config = dict(
    arch='resnext',
    model='audio embedding model',
    dataset='simulated sounds of rotating machines with and without faults',
    train_examples=39062,
    gain_aug_db=6,
    noise_aug=0.01,
    n_mels=64,
    hop_length=320,
    input='log_mel',
    spec_augment=False,
    win_length=512,
    targets=['state'],
    num_classes=2,
    embedding_dim=192,
    norm='batchnorm',
    activation='relu',
    depths=[2, 4, 4],
    kernel_size=3,
    stem='deep',
    avg_pool_shortcut=False,
    dropout=0.1,
    widths=[128, 256, 512],
    am_softmax_margin=0.1,
    am_softmax_scale=16,
    init='torch_default',
    residual_init='none',
    optimizer='soap',
    beta2=0.99,
    lr=0.0026,
    beta1=0.95,
    shampoo_beta=0.99,
    eps=1e-08,
    precondition_frequency=10,
    max_precond_dim=1024,
    merge_dims=False,
    one_sided=False,
    adamw_lr_other_params=0.0018,
    steps=9100,
    batch_size=256,
    epochs=59.6,
    lr_schedule='step',
    warmup_steps=270,
    weight_decay=0.0,
    adamw_weight_decay_other_params=0.05,
)
Rows from block 7, named by matrix and row number. Rows with one number belong to one channel. Each number is 500 + 40 x the weight over its row's rms, rounded and kept within 0 to 999. All counts start at 0. Numbers have three digits each. After the name is the row's rms in percent of the matrix's.
# convs1: grouped (4 groups) 3x3 conv (model.blocks.7.convs.1.weight, 256x64x3x3), inputs within the group 40-47, a 3x3 kernel for each
# convs2: expand pointwise conv (model.blocks.7.convs.2.weight, 512x256x1x1, transposed), outputs 320-383
convs1.59 100:523574496494419551465417520551474436570496550557533534529541527525523556559522414537503435463537487476543488496528526460470535490495490472503528453464510540487533518522479438551502449489556579605543422539450483559559
convs2.59 101:482531509537479495527425509515542535497468502476574431519496501485523496463482501489432540541459526531512501480508510491555502419433477501448509499503515406498482401520504407567467508547496510
convs1.60 097:529515508517493475494450519436470526442526499512456483473529458543555456521488510498450503449472506531458465487534465551512546476566508469529476620462436475517567467510521554474541487517590501528554517516506492456547
convs2.60 096:498524469515515574557541464508465518445467472483471515470480496478558548485519480429503477495526540496454495512440500475514413474462427464566459577462530482576469516574512516455461491440505429
convs1.61 104:545489521504521512533550486536517535513481412565526464490479452517526507485506498513450485502507534442458549516552522504506454477486512496549562479519483517451413482458455463512536550522575515472492474524440463418510
convs2.61 101:523547443501503436470500484522468465599505527588526471559562467440417515514504569470518494485468522525511474447432427520485470416490493531483450501496515430547506456490539517488466429507472502
convs1.62 107:488527569488436505542511489458443522511510437493515514557539533524461435525468488536515444395516526484552480491525545521498434504496503484451472551508444493505521602472459486442522477561453560516533543477576524442485
convs2.62 100:509476494421550515479532505493443428490559527475446462528469500498495447475422501463591484423527499495457504474570521474499559480479471441529464534449531586522538481414518557481526541498494462
convs1.63 109:438539495470502554495443566484519568492542446496481444601482492481550507571487447500483460448503491451498495531512509467438509564480515544569448488560551578520501456455495483437498462478564466489499533513433510513623
convs2.63 102:507462486555442482510501514501486454563464465400421469485500469581556595584517443514513429507429579482499429540502458541507485489488451424485510567557510517493593475537571475547500540454475469
convs1.64 096:573503547473524510495509425494471516439545473557534511429459478487481508496528492522463487505469527475533460465462466487444506497545511598478457555526416445513524503470482496511467485504486504490521474501453497500492
convs2.64 103:464448475511451483485482555470513405502501484544467521575493549446483517456538502500431418485466489569488467496515552510590564560528449508475566509505454492522471458486522500519530485465467499
convs1.65 101:565515492496501466530445456505462454565498497490475576508514528516493517489515520547468556485474495546519484435509521472552502470385507485551496504485435554490546542565510486498471475518536412519523422461543535481510
convs2.65 097:530413471492461533516425463426570545582469516483461463558531535496481533500474479495484524489523513487467480551516597551528553527446544472432459499564535464452485542464463497457516536481496524
convs1.66 103:449453526511491520450532520578511497430499438570529405503485441500485576481497466445486571517441579496457463524523530394512582485476446497545549597460482529487423466545501457480502504472529443528530523469559455529439
convs2.66 099:420566470505549518497520504492493491517463534503569549504512557533489494479502461509568545459520521484461500477549490482493491541498537545550530446540493516516469558446441442443547450476560505
convs1.67 095:541480545471495444481464534484470474524546510528504503455520509486488504461480446490504487578496508512512463462439455501486501528539544414476461508497543509527503501540525479472536534455458563502551537501527519451498
convs2.67 095:540665529577494533486530504574455520460448506480446527513515513449594520503491433503492542493528491498458408536546514497526471515477543590467531504543480441490450516462469534477552505523546479
convs1.68 094:468548461495541459525536516502524473542453421490436495492444497516464579548493457560435454530499456459436523532469576507507475520509428514479539486495432522474503551495432523488477431558458570483507480548577562558497
convs2.68 099:520529442502503503537496470463450401503571469576478451479561528459576507498535518517461465443505570523562448490508520491544575516474449505494497477497579478510444458552463520474392615515469467
convs1.69 098:498488504556528474445513468449468524574538477531443439439368491429554506553510559658518555471458497473531524448512488420480438495491503563571473495480530498499461473567486493489523497525539472542429424452560470572503
convs2.69 104:463481385487523564528511511550445492541553537506481511490479514529488533514536475564469504519493500520463556560493486513500461468499445549490486491460520514490529538508575572492516522505454586
convs1.70 103:514496499479529466534483523479563438467551532483447434541549580514479476469439489484524500547513499448520513497449511537511505438468495391471491512536462509500557517525552512483512494456591447475469487472563524463511
convs2.70 102:597479521548512503510513504558460539438560569548466512477515531533482573487517474464470549496554470513440461478486528495574516505445519508489488483475433532516537489424570504478528507437498498
convs1.71 097:487429546475526469483531469473486454526538529515488521514514576445539510489513555542488404429519497512510533520506517534481514524545494491491406506470600455466513521550578549524502514501504506525460493536508487563514
convs2.71 094:492534444443547532474495443582539467447466503531409503484432508483501459459467479511436494449469478508473531496470534528492518479579479531469460414557478553511499459489534450523530556531441422
convs1.72 090:543489451571493587464498471479558485582436585489516522474559484538506505467442524516469524443454544539516448511463518492487519513513531496414476482466548550414513550517559542513497499485490428492525502557483565497471
convs2.72 094:490504499582463561494549471459514561485463514492475476542537501488444517525491496524569542455506469577481372493567538521519459467471506471457539478507515473495501440520500543484437484457539497
convs1.73 106:488521481503488506517534534517513471430505518506510500471479427458524502542494458508531525476521412460475459478556462536484466498561486547492472462528479433505425460500526483568454448496486540507469425569498506481549
convs2.73 102:551523520428501439507508529524497560481484502409460524511538516492495479520455501498520491552462567479475489458520478490492535512481576536524507537550501514490529564473502508540517445510505498
convs1.74 089:479460555478494455467600510529503509495513444444577533482521450542515493448495493559516525506481478427450420484508474512515477542530554517475436522437436442507485556522501510491486475492474519530427509538570439533487
convs2.74 097:424519483542581495506452547595503547540534540501496436524516490478526429508575499453410493539495491475457475488527512389525441588504520476492481502525497486456531546570574541551538519558509518
convs1.75 095:511551490445532427519512436580509512471527541419516484635474467480502478476491508468542474486490507561465496538523463493491479510460527451521536465534497548532481535503489436508443476529524484578471486478486560514571
convs2.75 096:429565497448497511455455545477494467409525563528529542540431516493540503557514558449455487499510456456529551450515454509599561557444479456454502519444516493544449457438554427471517528387517515
convs1.76 099:563480442459525517474522456528575442441416537521577519441474480589481431491489530460461439494497523450480520512525528512472516472486524501506565504501437545464438440510413517521470526504568468542492445498528589573508
convs2.76 112:541490489479482469527560486534524515488519498533562513451549485506487436486518555554517510484548526476480518525624486537520452446553587569471518540496528487509512490464515455503508535541531513
convs1.77 103:465475511537462498532498468444503421474471488493495531504507555502450436489564523507488447553466500497509489527565561445455496511523489484503409611474485469523516537463531514502490438477454599509466527529550420511495
convs2.77 105:555461519479474513511448386524536503524540469501505455517529515492561506521476458553509462495525495519493463447486564437415453532559591572527490531524494554470518477478472518504544452461481510
convs1.78 108:538480458430529546520539481471476510553523461493413530497536523554543497477459511501576599478505552562501470467564494519477485478527543528482467517524479509473505515540543458471540483541446513488496491428603498477489
convs2.78 100:484486543513407471408535448590491385572405466497549539562482526549464520512462483440489534568474475451471535474453566537488431521522470478559501468496467483509511440483504462561545475483556466
convs1.79 102:461502534515505495517548426481501504500449447547490618528585414512521447469438530543506479505486532539535474540528474490474493498459481558498533463512551481501495499494496487455487480515499512566568515482520404464500
convs2.79 100:517478526592463495397485444439492466467578439490525507537474558488521517518494525514502486550473442521488549473466501509451447487462512454498475410504564515486452443515467471495514500496530534
convs1.80 099:546528435434522481512478509423496501464492472468504478438556455490515494520470452546463549553451501564530415549536459443521510470479510542560571454449567486455446473504380554506500490469497461482459460500532484496449
convs2.80 102:470496528432458518484484527433399444505511531462508534502455503497416432571542442539531584568521554506437491596520527494450513529573499446508509517558444503472487511456466555475498531408528496
convs1.81 099:498374392466469591495503540522513485498525462493486511549529387514433463498540503435458466509491487507504519574542521485455481494473469516396468533541493463436627511549470482487520533516480467424559538490518488484525
convs2.81 103:484463516543441504470454541511431523420509506524512497481445495501506529499491454448523443486427518407516518398463496475467533488508465574490478564456517444455538508496504449537481556554448492
convs1.82 093:512526532467473483502498511506554482579516453544532536460411523523526464501530495488508498525506523583580623442478521515527500539465513501444421473472459528588618496478530492457492536460446538474470515524508509542569
convs2.82 097:536437489502510583495489459495517510505542446476491516464535507517524488440440507490551454501599475449563525466486470467483481572471429555460440521472544541471473528493480468512483497492457468
convs1.83 093:526505518403549482578492457566431456492523460448550508534547569526546497448450420473513503445557511523473360427520550550525505479526466464515446446507500538513449459501527491525477459538538525471491519520458569524508
convs2.83 100:518479511498475547519421485489475529513419561563508446476458567547520523440503476493505459485564450464466423538500593467630549454478465558576547466469548516468509493512526563434564474410480528
convs1.84 097:528512609524452463519515497521436568468477540584475557545524495493510548565463526514433494523487499494513491464489493480538512531556504458464441508559490434484433512540486439554467527474484563517528469484485585450460
convs2.84 099:594500489541515477474477502505552478495524495499552466483492479480465508486509460473458502484477534495485547465583431443509474448516496448454544525494546500451516472531534495460472521537515412
convs1.85 098:530462487501556487513476493479519410500555507468548538527549592520471467496446495504481561537557425509471472397496465473500463489496500598473648481505455606450476436477509494587479519496517470552499519501491509504477
convs2.85 102:532600468468536473453613513469546550475537572466545505491476532455486501562445552489553441474419491454472524487465483513471608513529511474476532488445496561473515482532459492524524560461508445
convs1.86 091:520456542474486452549542509552463539449470531576540522492538545562535515452490489489494454537536543483466497499521465441469520558490523592433431443499574473486550539591524499543462518538543635553542538558576505494522
convs2.86 104:568514533546501551491487517439444445558528466474586507502510499493481496508551498583472452544439495543545541469475498483583477473470527496532611465540504550457468506429473507488521527488434546
convs1.87 113:530539532518490524421521478454525489528470482497471481445403485476547545479517503529508526488463443473455449490524459488495554457508564445476474574527465434465460513515535537494496467503473492562468532506451483398439
convs2.87 100:445540475504507479488527495475507454563443428498444584565509449448486452538506470483500497472523528464522567436498532444493514579503460490521495514475471496436621527421468550464455488438505520
convs1.88 103:516506481497544472488476547459471567453482525564505517501515569476498469449483474474481475521547483461558516476459439503531541492523433480454546516426505429544569575493468502521464502532473506459435460513461544526490
convs2.88 099:551498432523554528498438542506501487412481542447557520502475508511534510475520470513508459479523513522448520513526470515518547560581546493470461567485506501496522408533518541538545466501532482
convs1.89 111:493489567543499494499460539525487481570526454462510538499456571543517524539431489562554586541543398408525519462437514527537521516522472502546640447503503481511515505578442500464515431510529447507494447519537468491497
convs2.89 103:489528450403455491456487515497528543488488521522431526574548523453440470495498502465443565502513393476553524548498557548678506532421417514557494524439498477600501541483497532452463498524495468
convs1.90 113:480512546536551504487531480511474579486505459445520505520511466484433529571486474504504520493459542468493530489480480489545479467487552444523560460555497561520465498493453497499525376494547489456577440511622443466576
convs2.90 106:440561449460546498535509414519454463517484440549392462457513547481515478496499504472497425467516518502513502512400509569582559510500518496572404442443501559521439588571537469469516546479523500
convs1.91 102:505475460495549500555489443432478521444501504523400546455507529537513490506506472511497480512515498531539500410436510518461492525469484489501465574497457539535451528476560411460525471465462490490567547461478480514505
convs2.91 101:514547501479522467448514537550493452431534519506479526519523554487482484520485491436515479535508545563485521583495469599473540542456490465569537464517511451513548531484477562420465463437498502
convs1.92 090:508568500507504498494473476448482516531498509509471547474468495482492472474487515430522497479424486444507491428483511474511531512454450529506463435543495467482485494506483483515478526492480485514527498528407476451468
convs2.92 102:459427539531444493467517512508544502472483478471520484490508499482498538544505418548546565530470537520504495460440468483469536506489462483444516503455520437473543524516510516544522480490536464
convs1.93 092:466579500506491468555498569469466428475475521518457422482512526473511548537526552445473580463475514467477478577532526513428470539506525526548528501547527518508427444505457485516509518519479493461605466437502577576570
convs2.93 094:453471475421487542462401532547512490521511462510532508461438505508500490515503539499505635541463478457509531522538490507480459435474483482467455584477441616534511534540451547492436481524549549
convs1.94 105:502480465475536460465534478515449531533484496525438577426522570497444532501501489522499442570526468421417543455512480497522482525472552442572451594465446489434499453499453449506492470496513548547492467497468480475443
convs2.94 103:511457574563455492499452468520529489514499496395438500500490479499528509474483478531506516522539587528499482494477466479502478525484520504474449565582523510490528482586467494545524509553551471
convs1.95 105:534561476480397532468521478504477526520478471460550529535502533577430530491436512502489433478517530573474432607556559481513478491546570572432524525524503493515495439555542502482474529517492520481528483523527523495457
convs2.95 104:477507412463533541464575532485535514515515485510483509541503524572506523471478521481557533496496521532580528528537490535456537484435495505488486470543523482413559488468510432415491525593529480
convs1.96 108:486554501466571447510495497567436566476501502566447485437469489500545462514487532556489474505470492461528428442492507466513493503496497466474542483444488497449509517541464521498451438487491518490458454497546480474503
convs2.96 104:482478431533491441485501491529462514475494458468603525533599534550483480481516596480426482509504411494508527532456547507449458516454391495478505563570563539470463441528555446488523462453521456
convs1.97 096:501568557510523428506505518507443532511466493594463461481488444473475450442487491484506472470455440470495514465493485482480478519522477548495502447484469501575531493445397496483472466509535489530504541553517495481490
convs2.97 100:481406486497468487612454438490499553545525511506453484461538476483540498542542507517549455563521503481490584510515516557528536559449436500389526561550515580482514573506501472458411439382483495
convs1.98 110:442536485489593485495473502524550473448479571488590462452511518421491501506536479530560579476491541527520473479418466421473466501543463495472438536450538448482473494475510506485503496482460550525433545534489447510489
convs2.98 100:514500478508471534489550511486461519504479446568388563543525484492518498479585459489461580541524553514448530444519462466550495519506579477507577491465476452531442548479469434547518527455493478
convs1.99 098:456482470522453565586551488427519526481530561557494426478557437421500484485509492446506485468542528623468539467497556460465449511442496503487475543496479528558522475470517490472506507522537478468525463454573562411532
convs2.99 100:532482534542471536477448476583514576494462458453478449539510487455461459551480462515550471507514549481517521509491487528531562497507455496571465512522477435508477570469561456507461502502529496
convs1.100 095:465553585523521484490488511452449492467454437514517480447435478523526534459593542505541555443472370474464485471494513554568426558516549528598553569457485487434520469502445440489469502483471507546487507579454508499462
convs2.100 100:489510488491472492499444517495513544525459557469529540477538476482445511459540469481483492462498527493490550476463520466428500546417407450502506476508474534528498449432468530438499555466594414
convs1.101 103:534511474424470556501521469454478449467528524466530448496545476461512504540537476497504522472441498436499433493497506456486476609562571513448477528542455497460481532473455530575521423439520582453581479465601508481496
convs2.101 094:532517486468531489513541478494497585490546481533472461511493468555524536580529513524530494470493536485582509470576513485501492513482443483502449526526541457504507473486478495524559534521445466
convs1.102 104:569535507471472504525488559530530528399535460488493558582473452520466499494499568500516561484524401545490525543463516497513588482484504565508661559487489465550441503592509502494499529493519461493584564476479551506467
convs2.102 103:516552523497488477437501522481496576495517502572510515449479488474442490439488567458543491472430566581471564464540533512477550510550492490513471526497435578505527539439462465543499592455508541
convs1.103 094:465498450553536539476500490522437469490522493436441490579516576466484496552520503531503504440504492574584512583577550483504492463510468483507442531472538563482537512533501518544473516506499501518432461495484531590521
convs2.103 097:509478442540462481475488468561540565530469556496467474572478540505479461484463491497485495531482522429449536561488504477564547436489499448478539434537474525452462549516491520443518602513537508
convs1.104 098:549486520488538423534535526473460493494431551529430554419506554455513549523476496511512498438535474538586538515486474529538555532505483545491469480472460463503497483558517530492459499503503517484456452464471467506480
convs2.104 091:447484447524425496466468486522472471526515484522513547507500398500467496518518390491520569522480553498514476510510507486448480447467468472532521394468446483580553533506495483463569496475475552
convs1.105 104:470505450504456478553463509565450502570468531597485524530467543479523483505451455521588601524481446550485479493515522480531462473514501558565565513509452552473473477510495484531516490491545493547481481512460501476504
convs2.105 098:414489472502513484469409571427484423435447534498464511493527556531495511553493515495511490534597425500575530460477516512504439497484457465506546456468496442464409489530456515459594468546434502
convs1.106 101:528496432544478455509533532576562551469526496462508458496543513464490450498515576510466553550530593486487510452554486537519457416497470585533486585469468480523531491512490544504495455519481475449451536530483468583497
convs2.106 097:539448550529520537457453540558489428558459501477519471524503488537563457557436540560465443508554517505557513523486554505485482505492474415514441433474566481411401570520492512546512532513467382
convs1.107 104:510462557431519500467410531530598449501542467473538486562557542518495466435450497544365464459525498483465504540528497481533492444438429555528407484552522515452481555481532520508524461491453507474459585536485528425534
convs2.107 105:530486566541508496504437486402538493500493490452554508568488491490507491529573460435403539517526530474513533486507529498479508498592506534573530404474438517469501536484545477495455427504471464
convs1.108 097:509533594480467458447573540460510498507467544466510493511506571515516558560490501492525516490504513502528619434475472539510486486537495507465443505489547480587578525576516495464539459485496475565471565509511500463482
convs2.108 098:498527503592495497510453407543526440543481475580488561463519470512477506491505559534525510438415491462568528496461455499481510471531401493441544499474503511498516530489516516521510481467444547
convs1.109 091:496472465531455455511492504483484483462479550458500476512567526480496515501494527428481500551537524485492529504535470497525531502537521567447420489456476511500569551591517503544557506475449479546509490523590508406401
convs2.109 097:495490464497508527491545448482524419552521461486514550432480465466498520508564492518474559449533467470532474502528534494476553510524545465580596537539512420497490492561481568522514423486469478
convs1.110 097:442478440552453474488534451545482449554458549539585573539459469459465473500502485542405410514576502530486460496442514470467503516545508486394465497535491466476484475477446500484433498518467446471498487474459525512496
convs2.110 101:474484536461524499497477510584546547467508574537527511521454457461557552452484465488446541556475552527509440485526472368491448529505570478439526524494539511520510471486508489537506504506481509
convs1.111 096:508529514503475555508522485465490440548462505508512555526547483454454501546483465451488531487499515477459473477491529543505499496490515428487496479503532429496534572515489529497443506514445548534438467463445512467524
convs2.111 099:467563433454504461411511559541476436512543543535459451444519479481558436463498524543514453448542449507519531491435483510499504557470478536540504498472523412550467484499503492453518511486511495
convs1.112 105:474527527501420538512498611469487484520451497491516500535507522435582526553500503520449527509485496437496583582471448453516524473467510488474584458516501539442443562544435490497512498476494494490488488492579509380566
convs2.112 097:496550482537504488503479547483433528472568523503478497405515505534515479531457474499533545508522510497519516522526470536522501482532480492485552554493415452507527438500471526478523432461520452
convs1.113 094:470495496503450502540486478512436601456529523458462514540453434466546486497512550551523501487463499435438439433570501418474504491521463591506498539571467424444470492512511444442529539474493470538477477476506562481489
convs2.113 102:486502533569483551358507468488517523480508451518493500482449485521502424551468457515487431630527479467451520537467517493497523477477530428484452476564504532515519518413484472454501516557596476
convs1.114 100:508470447497504469517446493532430460505484433520528559511534500513495500472467514496437518530543471518506530428429495545528579502497509503504480462489446478487493443450510537464510525494474500485495461525524503483493
convs2.114 102:460532554493507468496498523499537518518509486495533472463438578448453477510445531430499507494545497474521460488444520513477466498533478443489470483585404527465442465542515442522541474551529507
convs1.115 102:451521500546505475452493472518430518467550446494510489491474484491498423499517472565499467530546444502518475455426548471487502506489493446491512535531496517562445547539497438523569460544541490564522534533527394515596
convs2.115 103:489497485538627415521409552489507507533505561501568545494496431491459501599478493493468549524540459428529491466552491532579513504469429492514441477535532508497457570502494507541471550511495491
convs1.116 094:441481484549523525548433535475482473515504509498564509496424494502460530549562499476490464514492498622521571522440353534539496457549510540449433486525552509511506532501488501485435553484568550545493451477478576546586
convs2.116 102:466481599516599431518467521565554437508475457461459448512482484517502486462552514544449547512473484533452480437536481487488507428581529495409484499497514454499526449498548482522473397577519537
convs1.117 097:482500465494512474448470508556486460515497572492544510470512512481485453537543461567550544448524531506542494490566484517509458478508487560552524523430515463487434487480473488503481505485502551502447493490549481407457
convs2.117 102:602561537482554524468423482519395474444501501538496541494528532467484502561464512495561505529500443466520525485448585593513520513496599513491465467630436491548520444477548592519509463492464491
convs1.118 094:535535481478473474453477503468515487574539606544493475544490490522497467538554464467566503551460481565509529529512570479501532490488469440515466446467519475574461532532514522523482568548551474507456595472510556590515
convs2.118 096:478515539504509495480517455576549462464552569568553523437494546416465559436528489460429536488466526482522510494400451497522436507532474600446433444461539440567521533520450421557477466544452503
convs1.119 099:503422536461423506414480444463528449512525481510554512579499495500538473554498473517531499531508563450427418485495532564460506451502530525503466511548495492489490492452509513514477471449440479468489481498478531474500
convs2.119 108:436454518444515451412535429506504497456449449451511475540483549544481459488455480530535466500514455444480486497511535500530485399452529448498493591557444429459476474511530500480518507552550432
convs1.120 107:502547606527476449511468466458574490489470502485534464503468428533504530456498478487479498471454463496518488448515536488496486466468475535435474542517496488434552507480458496486518527500505464551478426471552516581494
convs2.120 102:511462451535542564544483392516505462476402491509543551526521439487486480520599483467504525472542518514535513440503489511539540537510556439504476431483440518460476515497475476425512471469563459
convs1.121 094:475418425436517468438532470483536506566527487495490490568400495484531492529550484428479503538552509491447469479464486491457503520503506435445476507549558477438528515491459512473483485534504478512437536556492497504458
convs2.121 100:476424424522570540458520614545517494517568537521509510491550480562491551469522478460523531478484573528495469567478506537491561604454521536445494523484542537457553514521505582489577481449517444
convs1.122 099:583531555530448495503435572563516492493474393550444515528448430481507503528525517502555563549434538509522520470485441593505531471473491551528562533514490524523486512495553511468540459489518487497527546488539522523486
convs2.122 103:504519535489498540430481595518539553469455468462506456494521462478542480490515556434502416489577462564540449482560466492446447453484472516438479490472530513480443461478501448505448454512529494
convs1.123 105:524530414503497502528496545488481542528511518494462488496579561467406498487524512491491473471519484545592587498505510549512523495478526474475653465444480575470528532485462488501532465458603520479482462485537486407612
convs2.123 095:476468479459465547447524538461514508546518501520477478485559528625591475496494497461493512491448482529487488495501503483495567518519491552541494468365538493459539473493535465474489491537492499
convs1.124 120:473490510553495487443477521425476507510520450561514506574494444420533488479542517456539464440521484446496560529443481474482538540464467527469460471481481556497440493523541531468536516475540534523498522495564552425566
convs2.124 098:489510467595489520563505504547489513551529563535463504518407502475540471468461506570481535533524524432497514592470482446468419523492530438484484503418508489497536538480498563462457494549466545
convs1.125 100:494449478483478504458557526504467467516546543491452612422461524479536479504479510512475584532478411488544571486481424472555490512468469500436518600465440427505457464486473492493516502519556562528532530560427490591450
convs2.125 099:503501526514496496584504442448545508509489508503452439514542504515498506453502519614479539564484427475512439533491500495464534431556490429496499507461497482555413498475484559544507461566477554
convs1.126 095:447474478510461536447515493516559486469516480546522538545466474524548517452509447522543462503471503482514484486496514535524525524489498456594487537498473447495601443489445484463529461476501502516519461515621504533407
convs2.126 095:500484488580506494439483445541491514472514537498488527481514513415532458492491466509530491457438450449450497554601464506492485515506458511509439532487540490560511488529543543534518585513482474
convs1.127 097:482519501528518540497514471512487512522493529520521546479434517427537555537544489518455513444458456441463456502506482550527494565582473569529477503525422472506471518499533449519450490507487453533493464519389466518449
convs2.127 099:464519429513395466466495446471536470530485496522493460394456474552506522464456459520517558544518465538523476576487410543527524538494444445526526500542509503402508554512491534488531434468481547
convs1.128 096:558472484444544473554507507469454495553510527521516467497511491492535472446513491507500449448430476500477469457467452508518492550487544482502491491513509500522531576485501543499513361481413445529504518506538567509463
convs2.128 099:543503439537465484474441581458561504570476449478496485503500526498465512472524572544505410445511515460467480477453585443485508511514546524519450529414492519500446529505492537477510503446493547
convs1.129 095:588504503465471527506531445590485522490512504491476583536531503544560535492438454477517500472477522539488563484506529437496455551546547479448485531434524454517508439494543512463583493465444493468389546525453497508544
convs2.129 096:473486491536522493490421480430473469532444566492501416590537474544499463481533474552542444535489532472445507505521494513521542499458454537501487553432418505530538518494580527516548542499488538
convs1.130 100:481443485554500495479501427529537532420470524474489461479479456518529487421419477491533526476492438467498520513490535554523464473509470508505515482491496525488519528523521545517482652536427504516541510486480439498491
convs2.130 099:497462501480465433444479475551457542501500538488500453507466553490535411513499490535487461527506524572442468481415539465467430486534459505479455518539543511525527437487477476497589575518480483
convs1.131 101:470533462470439544501526553485596437459439529518510513544518493502487488489437491473472449449502533452484569465522557525492505502493527489498500501535543484493527544484535450544456492473495540542424512513473452490523
convs2.131 101:472451465558455491518433510511517434502513481432563530420482476525530491496523427572568484437524445452445582487432477414547475494499503444481555487467453501493469460450548531473482477458510461
convs1.132 096:470503454519519569402496487501557552568485544422460494505515469463520514536482536542533549513470474456472578475490543439553478562472504535536544436497480543523532525569473513503443447419565474478609450537472570497495
convs2.132 096:510546493510530538473447530546510473525543477493440539476478504541453496456516461477566586482538485513454498487520468498485519553467470561477497501493498544476575510498445512496464493567485544
convs1.133 110:503519617507529505453501452535592500588495454510498438508511507457490526408541429540525522471536407485515458548471512447486454547500560480473522506540509537467482512515436518440553479473588442452460548504517497568542
convs2.133 111:437504519440476482477527514441460502466524563462502488520545531468443500493476420518474494451462501528547499479520489470465478471457520448457490415458495544531541474493534488497505549517469507
convs1.134 096:502499492488528442520498551464372378604510443570486554497452534581580456534516533508450567537538505493450460436471583526488471472539444514504484505470507510513401507516545514506464457490516477515543463477545548498515
convs2.134 106:518388539531446533535545573499560481528465464456501500568415506495491494522519455478486479550508470473504483513456478500438475542468498522487500446525491527442455525473508427536537474548496532
convs1.135 099:524500428452566436500469549453514452432500440465473519520425529464474463518499511530463517482501461511498498458483456459547576470481490514512486503470532523504510520522505501524539456419561539529513489562441510472502
convs2.135 104:555514477486601494518522488514502446476491483522493550546534374511425513536508410466514525438532541482502536434528496480484542561479540523503459526477474496445531545468511452465492544489495494
convs1.136 112:474550515512473504457538474550462480458472456591508409481515412529482500555510526491481511507505490506524507473511565484482463501503499498477496483505517472483479487475483391514515526505601557459485505491494499536412
convs2.136 104:509584514551535493490493528479479551529447547461570523536514522524591544488473475569513507485562446488523559536515452460586556548488483429509511543521552530474412431490556459502491521531499547
convs1.137 093:404483512493431498459519448552578522546515579526478527519473554479505539492568450535511470540527493494493549529518480556505450461445513526450511500534464466500500461440549477556470488514370590552518487517499525495541
convs2.137 097:518465456528491536530405497540561490549614490463568447505456523582480562483434497506471555518495523528500577494451561589439520578493548478498579544511493548548492488462460540522524508506552453
convs1.138 090:557471429515438512491457450469497590468447451517506542601548484511498452478516431480519506576545547416463479513521422497473551481498505504547591477459501550497534472443433520484572443473506559484457469551543493480467
convs2.138 097:522468488499529535533514483492487472556483448522478554493501447501439498487593503528498433505485505468551485498475541498514525462482537413424496519501533490494471431471473545414443506449592491
convs1.139 110:537428606519443455462530461484530479560556437483501513475465475519484536453470487490473502492503507488501486548461482500547471469513502465537498506514522539503477462536532576479500539486478516525474460513517505534516
convs2.139 102:528484506525605480446456487526486583539567551476525508539509470513508448490483544512549531549523584528508539495590555524569497511476492496533494509414444580455503468525551454483481491508475531
convs1.140 107:563511479477510445493500457552496489527503576552512444508457513552540436496475523501473516511525513465478524465514513505509511523473504470531516536497471504488500513512466395519547505525526533581478498494534465575491
convs2.140 107:577475456484501474527389577424446505527569451487514540486508483462515529545524435483490513491472500499532457544518499493516435464487452515434502485535520474530527518478489603479597516506518555
convs1.141 096:427566430480490488553484504458519470458526489502483547559463435513550538516541556488572477491488532478507475493578520479455518436520501532513462524520472484534489516499614514476515519548478505509548443521502489513547
convs2.141 094:502448549572468483559418498465501481492502492509449556544582515536522461463465478498517504531523504533535501432470645468453479486569483475556564477536485422489526506436452540479547453505508486
convs1.142 098:443487488541496585479483474503523479465512509479521574494467524545533450509512491513486482528485499497518556492477459511439488598557505518549524435413502513544475509513543536455523500482513473504489479532528500495480
convs2.142 097:483464427472555497443463480571455505480524543491509508478494529563500539528525500461502509548580421549472428509482527450490480498516496492420547497460441522519537446493495536472497458509439531
convs1.143 102:463492564507549508563503472464552513394501511502478583505498496521527533475499481538483505466488439484525514495507475501567520467507476522503506485488524500471468549472486457475410457441491465420517458506528451482454
convs2.143 107:547479488475468500528465462487457531514460491435560520563513474506510497553492474476454443496474512498448439435466459439450487414544508471493512497535504539505504538456440483507462479494507545
convs1.144 094:455500472518514518474478517550541512458518553454466477508491551518504507450459499503510507503517477508512541445601507500519450510498553493449474489486498501519491537445493482516502456490542490507611491561526502487471
convs2.144 098:512498510398524511496482445447486538458453532475527525464473535533486528464564527539493474524556492518468456502487520534490459447475505477544503484520555473535536495479522435523505462509526532
convs1.145 094:517508491504477493451553601507517437454467499615566482442474429472506593456474440474483491503558501509587539492492496438525504449534477498464496512495522522490466513470511534553480483520521555457499495532511481481509
convs2.145 099:482564508486543566504537429464459500498433559438442447467436480535530410509451526561543526527498506508515467434491445513484542458523476489521497449421471502470457502500570438526490460515544468
convs1.146 093:476491519516451472494522527417448484510540477444445515569560547478482532473528486456506419510515522477483495481507544556537539529530532462448459512508585526462415510511588502478437480518506506478479435481499465512464
convs2.146 101:500465436543535445512526537529526466454496439464514508524572560521454531514445597579472453452553440546529470558545518537477522531542558507504433485469519451572490551494559492546526527475484471
convs1.147 103:539524461566462470526527511476458443502502485597539574448551496533529484502440583467518470462477524514438457495462462478488511463543479454485482508478468514500540517521438506494504483418538562521469494502511524509486
convs2.147 101:455529462496438458508526481457545489439531496429468501496451506504491520480490512474393524504529539401483456440449498512410494526472404414390490498513532471478478477529424468473488475478514487
convs1.148 097:459447501502467533468528512467521504471535519519534540565500417501578401542478575522530476504481459496481484469514515570441493462483438478469531534468471544470493464471487482489586443525559523381487521494509506513507
convs2.148 099:422507473476449459516471532500511428442505488511488441431509559540448523493528510511543537466527545551517471543468536422434503453481502533561507525502478473528516514465541488510503550438536476